From a checkpoint of a small image classifier.
Model: 1.21M parameters, 24-pixel images, arch fnet, norm layernorm, activation gelu, patch size [2, 2], layers 12.
Data: trained on rendered landscapes of hills, water and sky, 35.3 epochs.
Rows from block 9 of a small image classifier, named by matrix and row number. Rows with one number belong to one neuron. Each number is 128 + 32 x the weight over its row's rms, rounded and kept within 0 to 255. All counts start at 0. Numbers have three digits each. After the name is the row's rms in percent of the matrix's.
After each neuron's rows are labels from the 100 images, of 14976, where the neuron reaches its highest value: "responds to" is what is common among them. Only what is clearly more common there than usual is listed. The data: rendered landscapes of hills, water and sky.
# fc1: MLP up (model.blocks.9.mlp.fc1.weight, 384x128), inputs 0-63
# fc2: MLP down (model.blocks.9.mlp.fc2.weight, 128x384, transposed), outputs 0-63

fc1.360 107:115104097105119142121095084156117137149151080119093140124167166109134085160143161168156187157139094100090078145129146125117114087046121166154159089095160145097124107140106154141054122159118157
fc2.360 086:154150102123146104174126144139185127139102146177141125166090144163098106100082156168101186100088138137177099144127107127149092095125153152050136145165100144094128190081188150134159115109158182
responds to: night; red mesas

fc1.282 100:144134160106045091154135089111114132110138136115122168104123120114163168106083157090111104143173098054157110138110111111143129089015190064123143118033179150150173186157156119136143160102128149
fc2.282 104:141158148103147095074162192115106152095140079170117140122142187121162146136111122120147111175154108132092148092171140092090147145139107120108145113104151088181106126128199178117193096190179175
responds to: fog

fc1.241 101:137130112140127106151140112103131158094083118150145120125099187141179105097073151134179178134170128091123149071126143160122141105139188115193147077096120072152134137139103156106093163097156065
fc2.241 089:129167145137173087126131129171119069127129156096117096132120086177138132135203111165113102083145104128193088183173064132124086074153089112089123161152087116077133108146137129134060082078127108
responds to: snowy peaks

fc1.185 102:125122100112123164154048120163185084164104171136187155181166096142108157126117167092098169131158110119131124146154085128117094103128127169150151093137103137114056138104103074136169136191122100
fc2.185 095:084169069149135106136208184187113158071137127183147091189162158176126095124157051138118122121115080123124073156120132135116095127051107142131149116119117178124102156156098185129118145111139181
responds to: sunset; red mesas

fc1.368 105:126131135197123093124103150129162156133169130094174161086172093038136141068146150157111094151119124065143149181109108141086087120086160119124112134132188120097163144134164130137083159094118160
fc2.368 114:160131115057104165136137157139134151115135141158133166096099135124145091134107145108147177146190189119148169059157152164102132123108154201109137050151140133154110135120171130088198095187136110
responds to: green hills; red mesas

fc1.259 099:086066162146178119179105037091204115143166113132180138131178122061159121090125122067123150150190125082113117113127140126144130106154175139120108122113112097121155100166141130148149151095139135
fc2.259 105:086101102142119099121170158170092148103138127117100077183147123129144128120110116168058036196101094198118136131118120108099096113127101144136089148126199165136072143164184179144111142105118131
responds to: sunset; red mesas; sun or moon in view

fc1.270 101:125095184142133122140140064124161182115187079070083211100102114077135193117131091093149095152126103049154153146140141110117125135092167085135155081091183189125162138153118156080145120109108141
fc2.270 096:108154137095164124112160131085129142122139114158094127174130208138132114088111101139112110160155118116089107114153142105143143189076140148125121067080093053130150175154086188108174172147129160
responds to: fog; overcast; green hills

fc1.233 098:132091124124172116130082134074139121101107146169135205175139108099102160106090165133116113123112098127115097158162103120144165122028203156091169105097168088094105191125131147126140121110159138
fc2.233 073:073102174097087147106160087103105139176083150147140166093112148062090183123094120082133127130115107090121186137053165133138128125150109083118144186144134197127116140132129076113146085175137122
responds to: green hills

fc1.254 108:110134135146153099146092136114163121179163087126144203100114157153170099164114105032156188131140058126132139153138079119142076116060150124101153145118098178148122107132102167132088179127152123
fc2.254 115:107149120114178084101164125164126058088111126122123125135125132150131146177148125174124081101178123115173093160163084104116155097143147140124117137102121080096144078196139112107068101081089107
responds to: overcast; red mesas

fc1.55 093:105113160111105105099133145144097143127130144096129179171111147108130119183119112133111088117116062074193106137110125076153131103122093048170156108092143157080192180175166128168147134111128152
fc2.55 117:122175126111130139129137139123176146117171128146191104133155205100183128065078124140087154165173142168089149105132158135087161149139124177135064106121133052134128116131123153129196189157148125
responds to: terraced slopes

fc1.205 095:138132146126125122172149112086155152176102130103121159128153164168193134073122142151135092191161071129080124169108139149142113104117076165108111109062146074123165142142094073109123113169129144
fc2.205 087:108127135137139094096106188137163137094109085127102182110113098134108115200108104117136179122168113081167041106186125136109097069145145140103138132181103107154081145154188118137147132132113171
responds to: red mesas

fc1.106 094:105097129157114135157130088183109118092160121148131137142182198166084105112144145082158082146140143109111102157079133090116171147125188076186073066164118136092053166148155127187154059126147098
fc2.106 089:082124148135154128145147113123128180120136128102144117120148086118119175144156079115151113125163105108143150165128121137078103116135110100118125086118116160181094054151077129163092148132028094
responds to: red mesas

fc1.255 095:104164128158158142118084130120113102125124147107098182200136097078104106098117134100162082109188067100108172156075141152127175114056136110171099105121073195163115119220099141134146135098176128
fc2.255 112:129154171166098130102108139123130160095148064114188173093151134147139135126140118095174169133160122128138085100185088113040111068157089096136125118176142123176075095120177131197112162142143107
responds to: fog

fc1.379 104:055165163151126119117120165142120119115165124141122125108123209117095071110152109108097105207154044147126146171103151121139206064091113102123128124060045159123129150196109161143167131110153145
fc2.379 103:089144132217176147159115120125111121118136164106110062137079119149144129121141144161057109165085135167110160112064114085163086160101151144210069188122073151092145118139057131098079173105067132
responds to: sun or moon in view

fc1.0 099:077131170193164096194112089114101146189116093095152183188099159114148169123130110069143135136171065137163165140067092120087121113104100077118118155139126155180118141179163184154129120110095143
fc2.0 096:114134123121155087163116174144134115126148141158141079125132122143094073108065126182091189169114119142162078151107083164129089094130171148137161110095148131079133153101223167144114145095170108
responds to: purple alien crags

fc1.286 099:111107185117117129135147066101142194114127073124114123106155096136143186159131105099111087134170092096077158131168135134079130110114109116119131084118127167182092125150213071153103166131123132
fc2.286 104:186155121125182126122152193097105133132122162147079116156054144127128096152134180144093111134101189124139127084116137104150113161124138161133136139092133091086150153095084192108124095089088188
responds to: purple alien crags; snowy peaks

fc1.235 095:164101145185077108163112058136141066144161098095091133139121105085158136138176170128145105108130135160143145202142159147107148132142109114116093107106164101130155072116078132147116164134125072
fc2.235 093:158088173197129149093105151121176244136087151135097127100091134144135137139075122117143105178086105177118190096136162100162118151143130173181107114118099131125087137105101156093184099135154193
responds to: fog; sunset

fc1.27 100:129135126073151171148134135173098072140167099156132119115102075176119121092144118162142190100174080110091122124094068182139137113140113107093082136110072117179108104117184109145162116110157113
fc2.27 097:150131152160087196157190101154104205147144147125090119174132097110106143083127149106124108141099133189125179091090176082120099128139071125085109113139152153171109096109071152134217152136116210
responds to: sunset; purple alien crags

fc1.98 104:148082166162056132196131069125206071171108065085105130121127138059135134105107175118139117116127127138096127147136150124149187125121126170103093142082108084190107105147125148146170181175167155
fc2.98 100:145141145166183165074117113138094130137100153076048118119088095148130145132133125163112117125099169169180165108131103101116132106102115138165073189118093157086139132160093116124124073070121162
responds to: fog

fc1.143 099:141076104109064159116137079114147126108130160166137119128140079118108135141060165109127143108150135091179142195119072140058135068134111114193130092058152167140031127114187145160129169138174138
fc2.143 093:144104144114139103123149105103104096171161157082099111084120112161136174155176183171088096107094183159143087162125123081189126154152089142133106206155111120064133121094084105159083119104129143
responds to: desert dunes; overcast

fc1.158 104:140125146185139145138136086154225109140178069099116129139135119097150123080161136099134142119149152143131183146141116120101133130139152080107093146111077100159113116147132111130153174109119069
fc2.158 104:158063132125165172112146109168130150128080166086090140112147110111148145150085149170109087158109128160176155078139110116106156086096124188145074128089173121120135151159143132119163124098132120
responds to: fog

fc1.159 100:059117127092163141091121082149180129162184134136104105112173188147092144163176127150171176132161099082107098135143129088095121149123180078157144173118156180132153135210196119150090156079152132
fc2.159 114:140216156092142095148167155141110165147129142160108160158111174090151129070120154143131111095167142115142123136154218122131175127108151167083113097098090062140141089101082176074164091143106154
responds to: high relief; sunset; dark volcanic rock

fc1.184 099:111117082151067166159100090122142080128114169153157135108075094099120120148184158114149137127117092091102135122110162225126141103098137144184139087121150199105132141147110113140136098182207053
fc2.184 085:076123115177126098124116168200121085153130133104151141166149094095152085119113030124100102141104147163151124088116102186156113069114140148118096141112126124158163141187172152092181150063115117
responds to: sun or moon in view; sunset

fc1.381 107:091092127147080115148128062161148112115127131143203150156202108114140145113138205063111141177141091131129094144143142087152129106101178137187126113121175081088151178177110139150165167165099144
fc2.381 134:066070080156101122132144117123106149123145091118127099126179095120084136161139102111140089179091118151079113159103107115118098131137111097172147107154161171147125150177153075172061155106123111
responds to: terraced slopes

fc1.130 099:072134166116144143089110128095135119105157137101093165202132103068130107104124122110150069110195099098108150142045142115083174091073101123219112166120113183133133108227103105126102184125160142
fc2.130 118:129167165151063147088097130120158166136088079108195211081146145095151152093129110049197179100165118078120101112188137154102149105134126100123154121160128092158132109108139108155139135215161144
responds to: fog; overcast; red mesas

fc1.224 099:141117041110117115116098147195131125166186143110168133195167098107100162060147190147105124139188136143135090147109088155162165105096137048087068145095160081146138135123146079176132186125126147
fc2.224 088:156132203122155105160125163134131143144134138142085098132083135153131086103110155223124134141101119131199129141086101182115061127161106142072127151125110140099075111088146190137144105125108090
responds to: clouds; overcast; red mesas

fc1.58 099:121132097085109117126144122116155169101145090172161166145148214049132125084109135075140126224205137111119107148154136109071109129126103132179172081157138122139118115136136144097138159149148104
fc2.58 094:141093084157109183131164104149182175157081171095114132100124073139199151107110129099113165105063147114132146112127178160152119103126098123090093192116150117133148129120138106062149116055119174
responds to: water; sunset

fc1.307 096:122129190135087062092120104145119151173143123078108215110114118080134127178112143117130092159089072036190118176105119095165092152108145095153161096115165175124187160154124135137169120094127166
fc2.307 117:114148122065173141122147115104162137109144133133146098153143188112148105047084120123109114132188127141097157072121137136109155159106137162152095102112140082130140129146124136094174185165157142
responds to: green hills

fc1.63 104:142162123114172127153113131108123047150132110171162142149116164076131120132147144072139107184163111112058161135086144165136159136118146060110144105069201154070159151126149137110152127090130136
fc2.63 102:176083152152071117103082125130172132132074143125088190099109129121149153148085132097146153091142165137154163101183164142145178132159161137147147094098133032142161133093150118108169095183198138
responds to: sun or moon in view; sunset

fc1.367 102:081158093193181137102122129150173121178163140170122174154122165083117168036135140121122066157140134079116082100149066144120110161098080100165145070135117125167112100180099103114116117128118074
fc2.367 100:082198133150119153181182134144094157140186140157128058177131180132137132084167078159130107179081110134081122152057148161146098152092111157074110127151116145106145118151076207110159145163111173
responds to: red mesas

fc1.357 086:134160069118171129123103145141134164145120171061131126168123175149170133133121170153089091120203109126147121116092122171066122063081230112125090108051168123125154128134154085151196163132126126
fc2.357 075:114126152095134100124141151091128189176150120123158132127105088090100157098155169165164132127125137090115155144115126143111100134172077073121148181207092171121128140071112120166123104160125172
responds to: snowy peaks

fc1.170 108:118108158139132060141133105206132136150092047140149129147116169105119111139128143144173175155101104065123172119087118188133151124072152114188171093154182081103180129117154132091123074124167129
fc2.170 123:071157063121156094117127149125156041095143145152143107176092156143096096111167082123159158055131098111125061179131147165153129163102105114166172092121087098092144125141081122151059133116149101
responds to: desert dunes; noon

fc1.140 099:108123148133048105120119156087168028127107058149125158178170118078097142192164125128167128151094141117142102143117114136155172100131159130101118092080141137144085194135132146117104139124141164
fc2.140 084:045075099124129132129078129147080125146104103109136152113159114139118123131118058130124164174110128119100089075109119158149120124079212158136097107123158162154134120179141108083150122118114115
responds to: sunset; sun or moon in view

fc1.48 100:121110126104149047158144110124164126130158091111194149193175142132164102163050148147146090132123092095151120152115140124080122105125206140102158136071152178130102129153095169114122200159128099
fc2.48 106:074118131122141109119152127175134105112106100109077150093122119127144175152222100110132111077140066095109134127205131129113109095145140107117129116106118080154117100172094100170087129127097133
responds to: snowy peaks

fc1.99 102:109153101088132092096092054119146107172174102144130141086110090126119080165152116138139172100149143117154085196103168143113129136114146031161128057121134135167084136123114133151161122121155121
fc2.99 102:087060128171134121148161132164150156082095110094178109108180073160124144171125070144111125169105086135132121093133057154104084079107130125111128109098190164166078133134179143116156161117140138
responds to: snowy peaks

fc1.93 097:112112153099061154119110093131126098137084155093132157130121103098201173132140130148077126108082135102090119152104100203123124109111189131195115128089136068134140130181130114148107123192098058
fc2.93 109:115160096154135127161155167135132114112169102170158141182170146131075067059142122111139116168140104110149101174147114070094110100142113141087172171178115105102123155127146145124097165139143147
responds to: water; overcast; green hills

fc1.74 100:132090127105104089179080142166096099189135107118113152101122147104144124135058154140160208166162124068107100125134095140121152133119171150134090085084131115161045159126147124145092086139148144
fc2.74 081:111153131142195131145194125151133168147133150047104122139101147125168185133105122180045115117159116121181103097122113151094107116113083154121072164084110162170079073166074138182157099074079141
responds to: water: dry; overcast; green hills

fc1.153 102:060158129120067105108149121153112089192103082144113156151155103064140161067156130082111114150143125077117127144144144145147107115103119164169094146140138112125091131187145131111130163148182118
fc2.153 099:126135131153109152177092113147112181201147209081141098174097136127161180101114168159075166139126151153108133106039193156150105112093112152106061166153125163131132108122114157115151130091093175
responds to: terraced slopes

fc1.314 106:067164158121158123121076154099079111094173104136102154123161198090136079093122160103134137198139115127143108146106114101109129119080156141114146120156144140075170147169147149178084150117137161
fc2.314 122:132119130136142201184137089087156171164124154149062079145085152113099124132090154131103127162091145133132174129044142132142096173127112144098127146099146154124146165134061153119169127103093133
responds to: night; green hills

fc1.186 098:150122095164095132178133086107170143160111120164117151126108222085185084136033165095129169149106138090087167113074134102130125136108092150152136129080143114127123121125126121077126155151128119
fc2.186 090:146151148163136110091136154161121085084132106092168126114092110136138157173159100166121136130180128096187095160191070146051133053153118090108095158105127122125086099168163149179145096115121133
responds to: sun or moon in view

fc1.155 107:089118143117135076163093112157127134126131118166088102151133116104154135083149088075175151141140115137074148136110124160163212133126129086161081048126159195106132089142186122159101159130201130
fc2.155 084:156140053165147194110153112164167162093133152124094084152099091126124133069130147125100096126069164137142105123064130077147099179147116123184127175139124149124221130113080095127132132098103112
responds to: water: dry; dark volcanic rock

fc1.188 098:126154166148144093160142128113115170151115117115125126115138151121172161176128170072117086145131118085108177155105121134074100059131125064124089150031108146116135122126163148146069130080144159
fc2.188 118:141149104087140082178105172114163061137105159162137139162085143128108098128115145113117146069162151092131121144111140156177153127103171122094164157116117106074156181139129122098117109100152122
responds to: desert dunes

fc1.52 097:144176169167061127133108070111184120202118060185121100107122123126089143171109189142127171135142088106114170192087090128126145131068130159093113069144155101108101136138127167161182095168153094
fc2.52 091:091147059079148189117129133123186093109103140153095149165141121098132111049152101115151089100137111117076165136148137159114156155050176121120121101121131092145152135169071129073145155122152139
responds to: high relief; overcast; green hills

fc1.283 104:091079143151149131151083122140183133170126130079147150146205109110117148119107123159116102129095067138084161133108080176134113148039116087115064125083092108183114177145139138173114132172112149
fc2.283 085:130099150158147128101132103132106128085108090121175134097109085169117123153165129128183151113149122107147139136135116106084112097197100107115153206177150149122085078126163103119108077139108108
responds to: noon; green hills

fc1.232 103:151114144146092159115092103181110062169168139113104175127108111122144140120174189169155155133127112148145139201151075186152095084129126094093096140096114086149083085110126131167128129126119088
fc2.232 108:138086137151090205128097118097122203144088143152069151100125103086113143104093161081134128160107137180112202055095179120184135152132147173152114113146122133143118149105117114099176155140153170
responds to: clouds; overcast

fc1.190 106:099141108117125052102124094102121117100112126097151130109176129091135209170088097134130104177131111060153054179117070125123097113161147167108124119141134137111144134158191129143179180181134118
fc2.190 123:105100080168107144162079098121160133172108143162104143161139128169108093131114128090127086122070135122079162145052103134195120161112154102124127182133137172092160214158102095103129141060159150
responds to: snowy peaks

fc1.166 095:127157168081153159109095085126138129181121084151158125101146164139177127123142122111127132145084139076092145154124144167094090113133105145148080159059102132097114203118166106199089116119171146
fc2.166 097:142065053068129084144126149175098078115129101139139165118112108102082116173100134137121179103154137122166057117147082153163158101086188116103166146156147151151153149124188087105163131132137107
responds to: clouds; overcast; green hills

fc1.103 100:126124093072091082049096132117181096142102114102185136162151170121099104128145138136098121135166036103182139176136088151093086111120118157116122187157176097159097120127161057135121185159152105
fc2.103 076:085151052109151122076096189163120105116128138137081129188073153114122082109150098101121056086119173151100105131165143115171138189091186117133141119165111072151190157125102132129145109151155146
responds to: overcast; dark volcanic rock

fc1.304 099:118091098133132093160050123140140111171117135128150147131113150182142145188111127126114148148111145146093121151076110136167122152151142091107117095126101133116100103135145157164130066101153094
fc2.304 103:088126166186059095087100162161180162094163085152083170125188128131101101118107051100196167191121095166107110089146145150115116136163119150175137069129075136115080157155121163140184175178171158
responds to: green hills

fc1.247 104:100169119091169053120133117126182069113170134103128122151119111090138101079162141123182183147103132084123097159170144121109120161096211105149131118071120198144092104134184159128143138110122143
fc2.247 093:093164144097130142103096110128168185092152119116181162112133205080196167103136081119133137136156126145102148075149175154118171119117097170121108117112127095182099101139069130156192174189113144
responds to: noon

fc1.152 099:140114105151129118148086169198119090174107067145141132172090093101115213136098156139111176123149118127147110162030116195145112144103140107194136079164116119130101134125169102145145110118121129
fc2.152 096:122142051072106139108130151105091129060138111149127148158105160120113090147183150099116121102162190107082084140164150132095120136116167126142161186165152049188138110134108138088138179140105147
responds to: dark volcanic rock

fc1.324 098:126150102079075194130161089188155100110127098175169166130144128160118127134137146167115097175152119152134097223119121113100120113009118084108117119140125127173127094147113144175178136107113122
fc2.324 095:077163157155141166181113085163142162142189192094156083181138088122120141098140055170120168117156100174179104163067127203098090075099096117082088115129098133117095063188106157171137148114109094
responds to: clouds; overcast; desert dunes

fc1.118 100:086156101142191144176115133137123143139148105135098129115132126138113178150114116157132065105157114105149141192122123147180199113132134145112099124102127160109101064207178099170163116142184120
fc2.118 076:145164087148176159130152116169119064095117133130099050178150147177139102098178118157092106139118111163183115145105120076137081120110112154138121138111152093074183165108130134141064180067040119
responds to: red mesas

fc1.300 099:081149103146101078134121129100151054122103132104176108181179160163109156143100115071113091171211065086156160190130111202062167144103101105089124112108131152111110130182142128148160124137141149
fc2.300 100:107137118120122131084120120155203069053132119113183156150175133121135119084149124123139092109191110112121080144182090150143158132088176119169116147091095085090154180142146054157083155119157123
responds to: high relief; dark volcanic rock; red mesas

fc1.220 093:074145085159158073142112121126169089155165069174178162131129091161085131122111101087153127153145061099131124212139148177083121086142211069099148129128144138072120082155114142128110107132101081
fc2.220 109:136089061119171146050092096116135054076099081105111139094145114127102127182179173078170101106144137111132115147179073111139133138115138123172159138110118124126175147096133038129095116118138117
responds to: overcast; snowy peaks

fc1.76 096:108177172087131066148159100156134130157200097076144157123128123115118093164137103157188061141114123073111061138132121107177118177092223112144152104051130174156080161176088127131121152155190116
fc2.76 076:111114122145155167145155159138179153086085109160119178069135117124155152136162105097151171132117158142083185062155151170124138102131132091098141048153169087170110132170146078084161154135108101
responds to: noon; red mesas

fc1.8 103:117131188104102118134094108170138078168157143161157169146103127145092180124149121153134126144091105178197146120103093166172129104157110140101090138139160145097110142130169138150156133122117162
fc2.8 121:122091083043096111083090152108111101077052097141138179078144144145125113140116147078148126101147163107120122064162160129186160137061178135159166103175186104136191173113178059077136138147167143
responds to: overcast; green hills

fc1.228 094:096079109159098139177112036125134094105138126178109156132161120170127111168120174164119198167122124155079072113122125138144177108143185142086068102128146098150059104176173109185088141136146103
fc2.228 092:087185214149148110119141119072061150131213161138096084107067165169144162112132079184114137191138158179128128108104114101103111138186073174147081136118082121106088084157100216131108134137115160
responds to: dark volcanic rock

fc1.154 105:093139123167177178105114102145161135188131144105107180127150114060164104140131119115078079184159118135119137140146149099144137165128148083164090143095095120146097164175154087171089135128185092
fc2.154 096:097136152116114123100152126156185107063132058128097150068163143110092155142139096105191141106206120098093097132197144140091159152121150127149153045119113074152141074173105114113102147148115076
responds to: high relief; red mesas

fc1.87 102:136143170163136122122104086097158104107174141092119196124178130104127130141135146106126131104123118149187060124138149183151115132136142130226122104046129120120103195121137145141123096133180093
fc2.87 112:091102053165134167130152173160113171153072164141128116139136118169145128109131088102150128155077110160073178078087165139145119143107138120113119120118170163155151132134109126064170131087119160
responds to: dark volcanic rock

fc1.129 096:087070115144129186133144131111131098093129164083200136191144106093153125163085137092143117151125136171149122207100100141079117069055091082086077122086126125185055140178142092174140196124197128
fc2.129 098:137149144115147121118109078150190098109146123112168127128152117120142138128147139151172137093161137092162053171167096151136123127128110147115126131119046081037145115092109110123083117145112143
responds to: clouds; overcast; desert dunes

fc1.199 092:117078154111117105088133096172095149114132128142109187136147106141148110173147115141127104111131083056199095156111138099150123106078097054197150129111136187087181190156176108194128114111127109
fc2.199 104:125159090102147130110169189141180162109150126155152139112176202106162111061076124124124141146183126154092154064138166154072163135146135161149095090129134076138120121125103119101195180167151129
responds to: terraced slopes